{
  "norm": "layernorm",
  "loss": "cross_entropy",
  "l1_shrink": 0.01,
  "steps": 16200
}
Rows from block 2 of a small image classifier, named by matrix and row number. Rows with one number belong to one neuron. Each number is 500 + 25 x the weight over its row's rms, rounded and kept within 0 to 999. All counts start at 0. Numbers have three digits each.
After each neuron's rows are labels from the 100 images, of 14848, where the neuron reaches its highest value: "lies over" is the class under the peak. Only what is clearly more common there than usual is listed. The data: rendered scenes of toy objects such as cars, trees, mugs and chairs. In brackets: how many of the 100, against the usual share in percent.
# fc1: MLP up (model.blocks.2.mlp.fc1.weight, 768x384), inputs 0-95
# fc2: MLP down (model.blocks.2.mlp.fc2.weight, 384x768, transposed), outputs 0-95

fc1.86:499530497506498504504504470464511456453431488517500504472496500572467499480500501502480477510563501533500536499465485529492485492451522501500489503517487505514510489512451510485500454475470469501485505480512501518499525519483504537497488501500497494501501501488457503556470490558444487499
fc2.86:491516467505498469530501503481536509503507499486500504507499511471461506503502494507518496501501513500518560568627503465481503523492496535502486450455481498502494493513532523509532497502461500476501505467496501500520515463496500452500503497479401364499494499500513491507452516465495505462
lies over: arch (26 vs 0.5)

fc1.673:507504486511460495545497525499511502506512515504498471464466535510502506496513481520515484497471574510458497466494510444466522497508506471496496525510557498494523507544509493466496470499471504475498522482500435485499481500500484469501483577492497501532493490510534498514507501515543466500
fc2.673:503491470501499516501526506512500500525499506499498499501461509508499491480513488527504500496526501500516499509521496529500498534519531480563525494502495481509523508480502492495501507530501465410490492509457476500500476479503483487493503554504511517421500509500499505489501484504498460504
lies over: barrel (30 vs 0.6)

fc1.53:464518499497500512521503511456503508539503497480508478530499503521466503507500500568489467497430532468516499503529527470459500515501619461497492512504504501470520498537454512465525503488476529495487517472470505495497517512500485515505503526514497538500499499504505492500515500560562491516
fc2.53:444487499510509500532496500502514428507503483502481509498501492513494496446485453533500492496498506506511491417495503499505483549519508572519528497497527475509507505515494487483509488488522514496499488514474523501498451500501465505499500547505501501458516530494435500489464500511494489521
lies over: barrel (46 vs 0.6)

fc1.103:537502475539505495572485473478508500491471501495526499501495501505477534499533456474480552462466405500500491528470519510508485523558502501522506539502499499436511477498496388507505458492524576496499525496453510498492512493495527527568416494477500520459504503507501481518553515512493472506
fc2.103:491500499502494468494489511464488505492499494500493498500500445433500498473479501509498490489495501520465501477544469542520506495533502517499466498500497442501492528502434429497492440505515502472490500435490499556478506499462465465508508497503476494588485489500454457516531486527499506434
lies over: barrel (31 vs 0.6); arch (26 vs 0.5)

fc1.33:520423506482599558490471506497461489476539489499502499500499479480477496511495457462504500496508473522521525522448494516506511501502506498501520522512500477488492496502499450501509482484498487494486584489431513501531481501482449529547487466500501491483511503501437503512535498539508493500
fc2.33:490495483500507493502503494503527503493542502501490500548480475503499492493494476456497478499516497517495509500521625499515490500537505547479512498505493515500510490474479401496431425500500499500452486499429552525496499498510463517489490497496503504548508499502496499528519502500525474521
lies over: barrel (26 vs 0.6)

fc1.354:498443545499486485458459486451504500549503496508498516480530466573545466459507512524500473522522541499483498526534500497554500476575502491563497500490516498501510503482499487511561421504522468483497509497543514489505494570531539498489520470494501495551499485481487558511500500496500479502
fc2.354:509502495501500499495472489522483537501465502478500502529493503512502493513435502492500426506574486494534495494557507545496513500498501500532500500499518525518479452504501500542537495496514491532494499502489578515509498531550493577497497523508499465497539502501476489506500437503488498502
lies over: snowman (25 vs 0.5)